{
  "model": "multi-label image tagger",
  "rotation_deg": 10,
  "head_dim": 32,
  "fused_qkv": false,
  "patch_size": [4, 4],
  "conv_stem": true,
  "positions": "learned",
  "lr": 0.031,
  "orthogonalizer": "polar_express",
  "adamw_lr_other_params": 0.0019,
  "ema_decay": 0.99,
  "warmup_steps": 270,
  "weight_decay": 0.01
}
Rows from expert 15 of block 3, named by matrix and row number. Rows with one number belong to one neuron. Each number is 128 + 32 x the weight over its row's rms, rounded and kept within 0 to 255. All counts start at 0. Numbers have three digits each. After the name is the row's rms in percent of the matrix's.
# gate: expert gate (model.blocks.3.mlp.gate, 16x48x192), inputs 0-95
# up: expert up (model.blocks.3.mlp.up, 16x48x192), inputs 0-95
# down: expert down (model.blocks.3.mlp.down, 16x192x48, transposed), outputs 0-95
gate.2 109:120061128093159139106118131105164163148106140112143149102095131133156090113046150166115184113122139116141089114162098139138072130101112118115235104126153113175135144112166097128147174138214169110077145123149101154172141145119145108171235157101155144167190098128159135098164176126147132128
up.2 107:078169168182112122132148128155124117103163128125145102201151143165147181144123066144098082102108127122125175145139164151173099093130139151126067130095088162105128138134122199117119095096062115144162130135069117173111140153177088112106075108089136111191152144126087178180162086107091139119
down.2 102:131059124157151150118130133159110136171118113124152125104152147126169076124125130191120129114145141140158105131111174149087050071107136170145097062143179150150134168195081141092155128128153211121144109161076137123191085082112148162083113132199154130233143085129121175152085149145162143099
gate.3 136:175152092159161129117137177121151123143094130039111209075083167099094078118095164150130102157106139150128139069151184088133095136121117135169080153168129111112084138106046129187086146098085212108128126198119147087101142139106096092141123150100179124183210141161142127154116181139141143145
up.3 135:156148120142150131109140170138131105162108117051094200092074156100090094117067169154118112148119114156126141072113164092173108139152108138175114131171112083103107138089078124162120155095092173125137142207112141071111145129096099079159132161109167122172201117163136130156117178135134138146
down.3 120:128134167060128132173142100143082137212152089113147126165104157169113088147147130074150126168083104131081106157090113099154193188128127146119199074072095119093153129057201106187140168101139142115168134114123145105131090104089072133140102139120146141117154192203116126102150162228151086107
gate.4 102:098124092150168124120088105144131106105130085182125109133178136077090118118131101124118084128102089123139147112124144091102178118158084109120164114165090161169119168158153121130087177168104173140072107112168127122071124103168091115123087135109115111152148154136092137102183154139164090191
up.4 106:213146152171126164135040170150122123136150134132138168138121141112145201110122121122124112138169175139146113087164183138086072122164163138153112053160138132156112154127123159141088168179091154165115127096208140126145122113127145127116089126088137121124133145144121130132135168199125128122
down.4 107:124162146127106138160071130124199148085126202069134148187120143090105118121141137147171121091114144113125155122109083112112098080131069073167133157093096161089124154187118096132109132135095155107120139156133117092120110174148139087121094117191104170203175183140123114166141078131155098108
gate.5 092:143124160129126149094038101109181096106095136133112107126149114116155165152181159145116127147158111099130124149129131104107171089118078134154107027114116163103142125137136052212116105144107094124102123110108127099168126123133103193142177147133119102081147127204166124107098140080145097183
up.5 087:174165168053113130128110146146087182180092135207154125149108137146137113140084134122168113107117091128176119108080134205140121113145147118146098086062111164059164143143156138126160114140130089093162118100140133172163125154140116111149160152111116152088120081113136082102146119145092143119
down.5 092:132137145111139106115160106091121138176172159140132106100105083161094149141122131103081085089219154146143087124122146097136126088157117154145187108145086150131132112175139118198160078078130134206151124050111104142191115128067132148157106111113103102099131172146189146078098141122113156085
gate.6 130:114156120074083131110094180091134086164040143151168118106148147119117185104123098216163141076148155107145176083150157121123106126104106087146085196148146111099154181107068124129090113101138179126124109107155163126138161138157148138129175145105159139114125148119137096169126168059062138110
up.6 129:138148122088083124103048199116114110155028127152163128094111150139115175104096108225159149095156171118157180087128149126123125115103143084137013165129136083105172187118074105123115133128145137123130111113148165135115169137135137132133155142103148127121138152093150101181097163072061119107
down.6 128:114049122143114130092147132127090120156149110113138097167159120144075083071127156040146126159161138125120075156105062161136127138131143154116141150120119126126128163103160128111164098131130097227132124146122173073077086075157143139070115127085153117087070115078056119104142103080113140076
gate.7 126:101157160174157129141152084127126111141158136111116162182113166144124093142101139158153092146196177167130101149166112119135111108112139134104101122086100102123159132117142099138188060113131110159117080164129137069156124149123147135145152085082064127086006120078114152117102140177148152084
up.7 115:170145118064103129109094179128120139148075148102132134091139070122119170122151107101126180121085090129124151111120117145125127153152106126166150134112181162105121134124113197175046176162080142080126179052154123180113126165114108102116139191107194113178221147191151110119116085085111121162
down.7 121:131092073132117130069182169134151121122111131130078110082109135134178098125188192054129129100122135152165082137175105121147115084093128206158132160130165131129084083134113140160116144109212134139086173082117161123128120083158111134108173157153175161121169129154092157127172108181161094076
gate.8 074:134099143151165129146131171147139143187136135082143118047114115163099145145192117135190069099135200188095106137120127155119153140127120162143180123145144090167171140154116174233059109187133055138102115152190127183109114139133132145143195174190106123107132164127143121165071158122166121105
up.8 079:134102113151185133133070140091152137060082128078130151113144142113131150157088127120118109168101111141136203151173095120059112134136119109107108192130135117085131131144063128115118081166116086132150129164225144188124131127130148161125124099125138153129109113125097144152070134146094072165
down.8 068:121112180095132121090108113122110078094134125144179090109128187155089132089138201168087109137101113105126110132167177093111152075167150144137113146144099131069115173146160171202154081141084150128104109135169134100128173141118087145133080142140078104209184121167103121120125208096122093159
gate.9 102:119163091076150140101123112102167076134086118151077104187204164107147080120173128101111128149100130131080125133141103135100166149130106109077108121129121152151124061134129094157139139084129089158078131118117127149078120131128132066138111146112082109141129094139079132104159150127154071151
up.9 107:115211065116127134120168140118145077137196104165105093167116140155077088127189161077126081171076085128082074137156090178091159151143171061107136091098131156094110113118191102193133102165146109150059119085176118137098133097088119091101147145134091122112132146141110096152148113190140104112
down.9 112:181152157158101106127117144163141139115061121130136096129097094114107154146066093102119144123105144167107149082100148138108187142172097106132171147167160151128128172117103151051147143169107057142125085089144162108096166107090120165139123115132147068112176142129138132132154060089111142085
gate.10 083:126116158131104122097107149108100134167065162127078173159112108101100104160088132160150180180145126156152146209157142162124105132185065090133115137079165111093138122142117109153070134081151109143084172106111153171099129132124124058185126097112176148062115111117147169114128139100111096128
up.10 090:127129143148128106107134184129104146186125109139105136133092093090161106163079142175147150201103130183138115255143096160155143106157122107085085149085122074132150181134127191179109075085137136125076134127164135087147080142129146093191140148098161147116122148096114142101143150163110115135
down.10 083:109124108125069130114134159149147150105063187129114196136096153174164123098136076088170155152144159165147156091103174081107028108128155168131102141146136122111146145157118160120165084111094171168142128105180089107124159160145126124127176128098144105148117082126139102112099111091155128147
gate.11 064:112138154107159131114199107167123138181105130127112085131161094060116129122117151110087100132156084066147119140087130073139162130161071093072179160142109093160113114158131146073127095147141192143151167169123125139183128133102065164085179112146120125148153119141136164128125191060133119154
up.11 076:139148107183103125114088182145138148136133129121176062152081155140154095128152174148130112130157187140140073182147107110146150070118155149130113053165140117124169122095096132172157118133181065126118132092111137102184046151123131129172110103200123098136127106094136123121104113115124111130
down.11 065:120163136114097134135152102089164106134131147110148163143120115158098151151154106044166111169151117116129102180075129096161134114145101146060146171108110125101180114106165072076111174135129100079119104131153118044084076083116135164179141157154084164090114115136062120107138123139156133115
gate.12 030:034111136151128121093149170120101121161116116110130079117141102132119134141141102115127095118153141180182111145159105124092106126146069100148135160060161157062104173124118120125166092121145086103156170055128134192127117160152107111079110175131143107146116159160159123164139170066114142142
up.12 037:101095144098152130130193164163201115137157109078112111116126116108111112184191121136204122135162180108168135154141121130155073163138104163048087073165120144131145150125139198155141109129190140128104150153106157083114085178136125155142055146218115155142139165206113100099134108186125136133
down.12 030:196135098142115120136150207099162103080082106078111147115065035076100151155157111055155156142131109093112160191154057183171142161130127085125167148160135102164128154200135095070141117083148095105115167055166100153061113161135153093125108133132158164169132105111181106091169095110167105142
gate.13 112:117137119100115113151096152169104137139151129125097162167178192194191132110221148143112101099145106100090114111152139148091095143119157128132166148106134113124158123104133159107096131124136128109163136115058141112187094144166130183122188135132159083129082142128154109131143070081117178158
up.13 109:141078152120102118095137141107130142126128136125165113085156096094039108144095061152136099148108152148135151121126118128120124106139193140142056091074126146099125162139100091147172116183152101110141107125129113166150163130074062113096132167151120167186153142114138123187099163078131107117
down.13 123:131100106182132159135049152135131137128098133121212154111124081112114139149134148149127102130111090101108143156135111134100182166115108146163139125134144088175131117144126156101111101146101074196155104127130104146127123149171119104118076106104089137139100110080104147127032084117162057165
gate.14 116:096106156107122112148180131153117135210129138111065147133103168114135107154100100147153143148125173111100153178122101164181148085145204144185157167132127154110134167173085148136138155086110087126089060139128121128177098175115107137178107153198101151105153168110132177133074068137103132080
up.14 109:131139088139121130138073100125159142045162121140173107174143120146172152162137182084106158123099113164137078098112143103092091158114110137070107069108142118164083108107224130098113099181112183134182185087147129073115116088180195139100132085097118095136096092159106085084189143170163146167
down.14 112:122144123207164109114219133144100119088153156178117132107099117175120173142117118103115096163115091081088136176114130116155120126172107072125063106160117202189140088141088114127139104101132068161110137117180123170103161232127112122146039091144116138128125170103198095141154135092129115099
gate.15 083:167139109128151144098146102123100140155134125086144075159123096147138153096123109098076192145155157158150050159092118093101137144138102152094021149138120140142110121152113135117128144115109166133162146089137102177139127158155098115087141073111139084065105160134165129120098191134159149158
up.15 081:114158138125071149140105079147080125125144125095151084141133100161094160140130095136137140129176114145122070087052139148167110144163136132143065071100124142153099088134074141143129179153140123203193182078106128181111129140171080082150075067186078118114082140112142137131060163127151103163
down.15 080:189200147053097145097129129139141173127123163072128118118097067150134139115091153131182195127189117099149125138114123076111102209134148164102170139138110104139100129184180125134159171097146090141127129059103127105123108140148139136128154096135133126112098117116130102134146145059167153093
gate.16 095:138056102159176123117144099118183088203131148157135167150080129085145101146100119132088128114091098157107195063146097125166097198137091168130085135164118134117092088142130107101088172112132118104123135112104131124115135120080129185096194127066131155129148115130109127173084136129092153094
up.16 099:114111070092130121087118164113130095215120148158113172111159118110132130122156141133086149121087073098129119121114096132141125162120135138105123136102102111079107069129115078085136185101177166145101159094081133132126112144052143109102151131100124138071144090097107153165115125084109098056
down.16 107:103179095105125157103154190163092123141160088167119140134133111160175109146124146115129152074109126093146079133097119141170133164145148077126119124126069150147135129098098163183175079143128198110104124095159086119160167172083116131110148113071094146144122144106112142121165124158107117122
gate.17 094:140110149128137120126079098146104123157134146123129160145180129110109146141116129146132073099111125098181118168102081073167206159121097173136103057155135064119109093144149139092171115126116136166170127141149104126138139135088069127140142158076165120176197121099122167122080159144133120142
up.17 096:187124151086161143132067083096088123230125093107143174189099094149136090119132074117146146143145149150150162123085110076116112176119057144099174073111113109144174129153111079102160154078087183182182175185141126114118100109090056122166210084053134134109150137123119142085150113147134140129
down.17 103:172112148160139102154117148186166117113083120119152148133140144122111137167054121152057094126108220184113093092108157131160151099127154157125100100130125132135123146112119111088138160115119161118128126162117132095162202086168164153090076144138110164160126156114115133159169099162165104139
gate.18 058:136065110168137114152086048156083169183153096140115132198141094201205160151054137108073117091143091100146087130108110103150121115114133164192117133131155130172128134121086068111123119191116075108096093154099123127123109126149096127103127166157087101157107128103083135147196096111123167164
up.18 057:097155174088100122103132199132143081098105136123142155019119138093089099155115121138162144137076138173102187151147141156120144170140108085090098094120129113077113147138189146199139151086126155180141140121105138151120118117116094059176102141073147161147133128123138127151106169177152103098
down.18 065:132120148157156152185135133139166168113111165126146132130097155103150168095140169238145167107137156159159106159135136129155115098078142176140155164201156165109166138176141104090108162141137125149072128119093156111122108156198136130161134094163086083130093103104086094157122072135089110130
gate.20 087:162129114144131177135095121148128161157127127125163174125176122161119162199121111152153139171094113173128177113135111095154118134152211098132111113199115140155176086142095238143211209135119090116126088095102118094131065119084172094155114169149172105150107118133145132093139159086160091163
up.20 085:146083121096164156122138160151141121185130143084145194083130135135171134161099164116141161173091072115094113162130092175132129084111182124160170125151113150167104167167094089132086139168122128137119081134107132115149098120109138177155113097198104130123135092131132118104087174163166085176
down.20 085:131121119140186045161163042119186081110106101111179091125160092212137175167134139084084120102141136125125158098105137117109125064048078080154151122169123168075104171096123156083160096133103161150129162141091121141129137083137143124141153126144118161100074125151135170188150152119143127171
gate.21 044:138146163118143136141125137161173113135154193133133078143147155121094093162192138126159074127158129120110080212138117165107152137154169160082144076145115130156149108148127188112065118134168139138138147108120125111128109105105140129118101083218094086120140119087146129143135131024171089130
up.21 052:112050129118137110108143099083156082113132136127108112096159146125114134089034122196118127133130123118127219132132147105152120134142175107120160116132092108141114120137118134170139125168122155123129135179166142147133159120130125041102114187123141184163233128136136158121138133140085094141
down.21 045:118093146110154099105128054113129118174122149138141052085093100119066166162093150183100180137117097123190135130166122098108169168140124122144086146112136121147083202164156060142157115153124136153143103168091073132093156119101139098132158102132150160149150114123096102128095155097113130164
gate.22 121:083168146144134107121125119116227149133152116141099139140125086146144087160093174158144070188154158161142105163160124135108125083173060097130127095092112136157088143142171159164124141104111082164209113125109125111068138107083082142092108162132099139128116164148166118124073119092136122121
up.22 118:171136133120139147119142115129044132147118140097148108078148128142073214151199092076098173107142076118100137132104100140101117142133184157095111089117124122097145120122144108146111171174122145118119148078092110168148114129131100104127123101093135124077151151099136123139164172157159148100
down.22 125:169176102120113050111172221092150117161136115092067141102072167077130033107092163122099091135135129092167128141106120152120192124092167137138107094116152130092134107150084148131151137137141144043108154148152094126147115146103122095109125189130103157103135080192142147129121117149144101128
gate.23 086:124150127158103108138177117133190150121168120148094152104176077108111120122166154142090111157136120107125117117133127131057097118160116135106102158159125126130090101175152137130153101147120171096153189128078113153150118150157145090088060122166112163151168110136134098086104125116176143150
up.23 075:082095125189103115137124180120139128171181117136134107152181091118138108149161174086105091137169124133153081129103121092136148131130106139078106110096155136142096139126162127161188109147117160132148153149023112112149131167142137157106118091100126125162171149194142093061113201119148157131
down.23 080:156144077169071162085115113123153057140105127102075094094155154114159125140109105082132105137132159127147091111139167141147058112138081120112078161147106159173093095134094166116130164088116109124084075062188143135116136065088133104090122141150119067129116095212116168172126071098184125116
gate.24 107:147145129114096108145095181141128104107142152115150090093134121072087105173189113116136144121095127150107158163105134081194113188125117154067215177158122068122122139141143161065135123189128143144092109116170118119148132151100146136155111119208121094131190104175119121128144094103124104104
up.24 107:138154147181076123091112180136067105126133179086131107083139073125140105122134112167137100090178111125135140157090101163201166132139107125080154164107134047131103141125063116086119153170120157143074139125130126165147206160124111131126122091100147123126175094090153130107147098145119119133
down.24 106:133119100104047123070034150139145122084147168142113072127111179134191074102090197123097151105141113058171105092056147097144107110095164132146085153124163103154116114117092167171070187066131107101098132103117131119165100119100129161110072116087108126159144126108130129117146106097098114159
gate.25 136:092132128126134148112127119128058104139139097158169141121139073150149142125149155069151185111129107106143083168181128126196148121140070084111193108143135158147133112128179141146130137074154137139109178088136140159087074113128146153147160084057167137180117161104126077153216162194136142146
up.25 142:165115116147127106145124139128194166107121160115090110140120173094101104141089099172097075141126147153116159109068122137068105129121194174149065160115132099098128136129072109101131108205104102103154073160115113094173178141114111122100096166199092125078138097156132175107044096070132107115
down.25 131:146155160149141195114098107141077127148105157144173140124079089165170124101117114105118168044169116148143122176197095101150125096093113084128102094147150180125136068172153119112117138071096114080122155073146114138173117187112162131126170129121129106142081146099188150162142143147093134053
gate.26 094:133107131136130153125211100121102137074136144142134113134130094162136120060114177109084135089136098112160087129097158110092109139102111129118149105149138133125084108132207132060176092074186141119127114151092132085176118116172147125126150113067171168110144122115096092101127146103178132111
up.26 097:118166149128122116137045112118103114108128103095149114149109135116103183184092052133165121182107126167119176120133110157200102126184168133135163150084139134109187144124066112179092206174072094133097125081183113213141162126105105123136097153141093126117124127108117179161115130109111095130
down.26 102:097108195112079128141097138106064171142130123128141099174133175149169120155112167162177115084153119165137147140156134127110103173142072090124143065126134122076182122126119173132117136096129104119070091094143091147145174126175041140086150129121141088133128127117108175096096105151134106168
gate.27 128:144097156136138118124131133127103139054155159074157093155147146172138127118132135122157105131157199149143128088122133085153184171132220156149095121154111123094126140090157150113146115171133129149135111105161148092149118094108092121084055124120123111075129149176134099091095107153114184137
up.27 130:112159101122123140138125125134155114206102100177095165102115111079111135142136122132101154120104061109117123176132126169109083081124036105111158128101147133158130116173105104142103140082127127106120145145095107157101135163148168143177198135144138139183134109085126152170159149103140063121
down.27 132:113047106157107157133110150159158141122110110130132096110119132104141100177056131027087146124125108183151088130153052117133169128137133128129101096177146114119051084189126098138119205154161152152127109111144039172118146121133076104126057140136126163166120147123148172168071153126188084115
gate.28 086:094053163187161157139064074138162148080137150110178126097123220141154158111181134107111145163130126129078111125100152137119066165118127126087147147135151167136158085134108149135128129125098109122127134135164129060116157186153062128154183067183137119183109136165147119074140099145120122183
up.28 069:131147154147099115106149097132087184103068104171164117144055166203142123066120145100123066124171107121130128087100143163082045155101181163136099115125146121124131138129083150079131113093097130123095137089138150097178101136176119173106177106070140107126100097151109131126131092107113190045
down.28 072:115098064152140130152120151144042130127187085171103129104113077143178150109025099134113159153109095140183138138170121115157160196071132168117151111170111069106121149158149136059135114093156158055156102121125092134157131074191115120191132123145094110098081151153103136071118125127137117170
gate.29 018:046130149116163135134095160152150180126132149174170079120167188098149143176092116145098071143121130114090156073079105141081161138156198105232090114105124153115140063145139127164136152144146119123145091102120114132123095136154081090176096087088124105098166133108140144117120118137111122118
up.29 020:118154116148122113165147145097154117159112150131134150191121125115145139149153126132140056103119099176129166115057090156112166151157107165194117091080132152148143060161134078124161087123102128125145148130133123125150070157195119135200083139180095129123156091166135152097058147191121132114
down.29 020:109100175113098131186110137161183127142166171132187064116121135146177143100115137107136117130158090069153135164121131074109134235135169136160182190122134137150118160161135086136110128102182162102099091065096167090115071146188126114096166123174101147152162120143115123104080135139172152129
gate.30 111:098134134110138128116112155134101153052071111140118099118093111142210156117133176154148142140202158151126141097199112105072085116155144155133065129128132111148122158139148127173127056122136084138225114101126137162112133129160145159114101079086164179132091156125149094106080164150078128137
up.30 112:149136105144091134139142113123150101197188135107138143147152144115065099145134074086117117096055081110124110167052135147179164167088108091117202127134128141110129105098102119078115196133110178129035148149143121112140118132119114090134154170162104080107160103123103147134176108106168139137
down.30 110:155119124096161155130122178175072076133155083167164095110151130150144047106159155099083058133146133134107073147133124114106119110099171157091105148133116163139038071127124156164127130108109137107122157087146145155165116103079127170126102103182095118158106141093125083143152182166087076111
gate.31 103:106179115160093110109120150141121108099163156155152070078167105099150091138148094155108093106118144158147143189122146085169105103125126056136188115153112138117117119123154060172109165153160205145121117103194114159141094116078124072110082166117150123135173143154158160157114129149168107196
up.31 095:147135136149155114087073141075098094136125135106110172080126127075160094095061108183101127133163084118110164121142095114147099128185057148167158096170125127155126139150054115107111201120157183128118159155107105104152119115112121084160100151111150136133192087124154110123115192121105156088
down.31 098:152098174081150093154190170132174125136129189140142103124103150155098137099190138187142104140116176118108224168111121148111123101145175163167138117101141180116101088140124204090083133143106120160113131121097102161178083146121125133140088171217099136152071153089146119164123173075132134150
gate.32 107:139151148193112124155099149132165172181115175057089129094120138105119104102093107141127135164154130118154100083127139175091045100077094131104109138097124084132120208147089097077106101054126057111138132151159155138159168118119110153147102141061150138156153115088128141178143120153125108099
up.32 096:111112092091127132084125111146097118095091101214176079087084105131165075156128172126121114069139094111108166177136085109146199189166148113149149125144117159115139083116155138128148161205128157144090150106122104142109113146157118102124093089162125152109150106141154137057157138105112114185
down.32 107:078150128118180129160087114167154141083082166108041137161161120109182159183149150132088078106107102196121129116156190120120166081095136109193144114130140126098118167145101152123109151144142137079149168145103089137116171184131159130113123120126120091187160117128164149092089076214083153140
gate.33 123:147117169123170112111121135089097101068094122121157111168145115136163087091076101186167149115162122127149172069140130147111107124139124155154072094163094121085127144085119110135096146137101136155145148168140159162152151062141073135092134137080153192171107134115119093138094164159087091168
up.33 122:112136093138088143146132122163157159190170129129102147079109141127089171166176149071086103141093131133110086181122122111145150128107140105102168157097164140165131117168135138113167106122163119098106097089111093090104114189110182119156131126172098066096145124138137162126163092103172165084
down.33 118:141123079131177091116070152183081109109137071117143100101095125109158092124089169157066157128131094124150077157111097167102108112128124097104057065101147124101091112178109090147127150144136122100139069118141100162108097082103102141119138109094120141149092122140160128165117185105118092176
gate.34 095:158147101173081152172147124140108155143125164135144133089108106125166142152178094165094135095160094132122112108139170099106102133129197143133127081147153176133075141142152164102135150181189140132103150105134099037158195122202131181135098154152105125146161146107126105111110172063116108174
up.34 093:087098159127117102137113176130115129123143078143141085175153169139123094091134104128136151177101177162114174168075109169128131112160141129148138134052106117138221152122108126108144125088087130073171071134085156165156068153142133107108128145125148138131107148185127184144195130107158138146
down.34 112:083177147155103095171113129139100165248122114125184129130113162189146140097067132118149119128131144069134148148083143117120137113076120081125111083116166128129159165180096093121153175135109124114153070206110106078147167161096108115158187145109136129132150173102075080176127116081074127171
gate.35 108:066161131079118133114133134124159097112085142092127088124172109073191113145118108102102118114063187132087149118100128139120077130128126168131159227114124124134126092143134138131067101155078143067124141128169094082126171162171145140113140132134097111122172118160122153096161143107113169115
up.35 107:091199128040119144104155134143148079118092122066141118116147095055145114124115132074116134155044169137115163108120135166102077155158130141122132188095107115110124095124112121183054125188088150072091177133152115124108127127140141124089142149097121108132125113167138145109191124116130144142
down.35 112:098136139112069100088129159176128145107123104170105164087171092080136068175158122148141131112111147077134170164149093116091138082069138119138128097122137102154071086170067133157109080140139087115112112117165144178181148137141079135123106098105123121193103122054109191152159130130146131108
gate.36 120:148113106121138135115085167153103126093110126096131107110139146075101109131156135141179064189051066127100136155119129114109163122146171099088146112113117071162129124119136100188164154180124116140084183127122132156110141136133070160170115119149154079099140117108135129157111170148141104102
up.36 115:140109096121135135115079173151084129090099120095117097095144139077095101128149145147190085181034063122107155143110124126102152140140138100090168101118129064163139131109138107187174160175126122122095179140126140168095136134152085145173107112140148088117139136115115133147127174159135115103
down.36 123:186154134141116128081131166135159098134088087127178140129141131095136132130105086147158175094157194124172132074095124158156104103115169107175071182110126065098161113141103112111112140127155150099154131169131127113109074133171110087144120181096147157163137118118072173072133108116129155142
gate.37 121:156129160089142123147150149135089082053137156127154145095194164170120082148181151151156115127084119104105122156133098123064150107132196153195130147132154165130157163146159217156093153145098169187126154123129125132133086113170167107099112112124171157091156120117138102149119184136137108148
up.37 126:088185113141082111124213161108146144182105126166135069121099111136117156128149113135138124083132117168154129172122135156186053104142074111088152138070137181112085074125129064102120061136126086129108110082157114116171157147164095160134138177103133143105133141135129123155145144086124139138
down.37 112:068036101148062108175112129114117097132113130154109092164102140118143130189086123189139147125145127111152121152115063118096084088121089097110183091113133097175123173149115135099102109133127141066087145106110131111126142122192163183112145078158135125093079121093090147127090166131180174174
gate.38 124:132104138188196148137149145128122163074102156085127134156116123177208151110150132151107154144123175104135127098135167098117091138095068147109120228177154153184139145108083099044113143071155104131114157130120138097106155139159197157134138090110182094145171123102131111133177120106094143143
up.38 135:132115137160196146157131135127139138082093141051161159145136110167183174098147104146146152139130188096126124138126164092137093098109080174130153213196152157176149148103052109080124109077105117128090150124129142064121175151155173165129130096091185104154174132105116108133156108094097162132
down.38 129:104199080143103075117173122140117127079114155153103032100123139102078101065112175079117149126144109120134133136152148166126124153093108177132144098062125142109117130135139060124162154088171123130104155119162133175097097071112044098105164116092132128118063137126131099096143145109138116123
gate.39 118:137130157088125126115126152123186083153156131165080237121064181129174086160101116166138153114132161145136138066104120140153134134138126120183054119127107099143154153077133116121140138107150155135155142198053136101149168136157126152127158149154138167153149097095130122114152123153143137135
up.39 120:130081177103119136146134141137164054194115137146077226121078167090134102147127081137113169143112152121131142131092143149140081126105140112171121137172103106169139155126162121127096133087127195103135161147118137120151204129194178134160167152181161166170167097095129129117188114153136140146
down.39 116:126076128086079156097140203068159120165107079132128062112137180120179123064121134119119116112132121111148091092170128089180118161096173153154112181094191123096114133165089148116162145105151156095058119143140117088146094110105166133134146143152090106160130169105110118151211168104134113030
gate.40 096:161174100118176109086127188147112101083141108094182165084163169122134131117102112116087189125140161134115128162172110120082178160139128077144111150110128179110169122117111186154101086133094100163085108132193116154153109145102169158177076130100173108154107129124138100131193153130094123123
up.40 097:123158121109138112116148166164079150043134108080144130101155181182113108103078125121111137115136161105124121141124124093130165141143127111166140132074110139134151112112117211132153087147104133168076122147189123135145122132128153141165127126126159095144116134081103099105227162065099156164
down.40 102:141152181159140155137107092125102197158163169064071101147223182080154153159164132152124098116130098110118099121136115119184122157138106156108171129096109104108111195086126142109126192125172117119122177105140172114129114166159108145171117117080102098071153147145149160141101165123106147192
gate.41 089:152180144097088125107118085126125094063043142147105122091142173126051123120145135127121167139074171108115094128175119131154100130136114171115173110089179101159136053175106143164156119085121142123113133104128123165117117133105146065160036169213129133136122100166135145139164086134176131111
up.41 095:102168127034110122116120071136104104120108172125101113120164122096155200168147142157160174133090168139169162118173150096148091165100095134077144078076150179178178120169134125111133158087073166142096099137127127186073183083102102166128115172107099120125152099156150182096172121197142112158
down.41 092:080154119093160156125106109143127102154132138166121107113070147135160187188158133140085127116139115110104142128120148193078129090118102138097135119143172133134102154090152148160084106127090123104140193096108154226107062105172113188150055127169120177118100142072117133154170138135095097109
gate.42 005:198143128157106125148100119117098169155157096111150105181098119100120162119102139170121084135096097117102103160126140130173115143089139138073146136080186125168172139186129168076196077094099118131096100118131054171114163117108116134139101134150154117048086093145121170128090049070140156125
up.42 008:104160132105125142108099099151081117092113094131116172119137154223187109092119103153133103099112050150107115141091131125119131113076075103132144063118121132144134134107137107080136124069136121160074155092119095112089173177171154111130145112065111093140078096137140131112091117074088137131
down.42 006:122123084079088102137125096104070142100130104136121177095154186131191100175107073107120146121120069150164096131112180142101116151141081134151134036121124122077132089051087135109121111101185151115058124081098141106179108085118093087099125153157105130186150129165148151157107099135174130169
gate.43 089:081115106093091145099116140151137091136122124177157126104122140187204135162139160131096098096149101108110192087095143120112168160180136116162169148135104141147106104095215099110128168047127097148164130146114108171178134144181127111137174153152136116117107181069157130120217114181145084091
up.43 102:083164135135125094132147123138103124149144125051121102173198150083131197138176120151125083114143160138105128106146119144095156153148137120133233082074129123143131108100097098140154079164052174160135104122149151104198089170092196176129081069019148123087122140136137139176132135148105137158
down.43 093:109096129124095135124093124153138099112134107153114113188101115169219102069087082120114132143094096093124063104118153123125127121175168162150140095190165089072183138084101165144161126139142174121113176082148145142135043108138135167107090104176115118081132173152099106088147088066111119134
gate.44 076:098185127108220123111160122116118103134132109095105139121133138169137135123151176107132108079110148108144160163124135110124133133120091201152078126124135136083118124145139059119128078161137154131063085175162152118169012148104084114101092169107063139120094102132111114173187201082132108109
up.44 073:146148112137038130110138202151112129160120116092134113097110138151163174132105073129111133146150126119156156084178137114088113146135089092105123093067132150146152140113109177178135131107136128142158109071094139096081102080138088116138119081186132115186125091112135130161103079168141139132
down.44 066:156130171162129061111182191114079124082093097130117148105096128114146152136133143117132125146154145146137124107099153124117129175124106136102185192059099119109130147103126178111118155095133057120094094160099147149180036117080167081118132146156141102141132107142172160151109163118199135097
gate.45 108:114095115105152129130218084119173109080120139119119063117154140111175121054132148131114061170124090116097119171095146105175182134161117130127153116168125191117062111154055156168171156029151165177151143157101127084128145127156096083119182124097104125086147102126115132156156148105153094149
up.45 105:128125143148089130141155097133153130138129111072126145144117089123138106115121146125127127133120104158135101105085145132135109128134135101075139147108147114140100118149035109149126145070129212136156133158217140143080133101089063112142182112163097116080147179126130122161040133164143101062
down.45 110:075129149093145210129082116183070188186118095162162099128113183128127157165091120153111137086140157171127123136177148120127175174102106115165128041133162138144170090162142144098159110140124133134154103112089104072102161192096138054145159092128118105141163144171154136110114111162124151075
gate.46 087:136098120191092099126126187119152134088160110196109110113091077115057079124077111096142092175131119175121109116093125161144140128141137104122139110132111155107137096109129168124131124140100153073127146105184152157100142129061146108135144090080120141106022136188172099121138156140152091121
up.46 081:149205163101073150139124094141069085138174144093153144115148165169155153109158143154126104090130122083117116073137122123136132142121147122106151094064121097139159113150198063163182104145113127163124166169127145158150154133099130157108090144146100105139148135059143143113112118150078095103
down.46 083:146111137133177132105136137124076104116134133116130136068107105088134138123128089148121138203164108056115110134119126132160173157145102173155104115135139101184090070100083156132055194133126131132106104119124134105143199147048167110127125141096161140105207130168150158123141117115153121091
gate.47 113:079111133081112143141150101131169117108113110181133109146131082098147119128143088108118130150105094114170119190171169098124147121088106106082144119144142133167123090140151099161077175139118149140119107086086136120064185118131079153160140096066123133162156149099129130134127130156107132186
up.47 108:117126122102114142129118117144142123121107143170128120114118130116141118136140092135153119149081091127170133165149150105118090111097132120072160113136104115150195091137099098174088142171170100134065130103100122109118101128095102166174189124157133120117157118122131133158195104119122119167
down.47 102:125109129117188167106091108173136175151179162130143074125145161197119087108125134193156086111136141067175129108108129071156150106121178180170079049169144179118194154037146095128109133149139109194157163130099144126128152073148125157090120167131156159148135126115176194131168141146095144126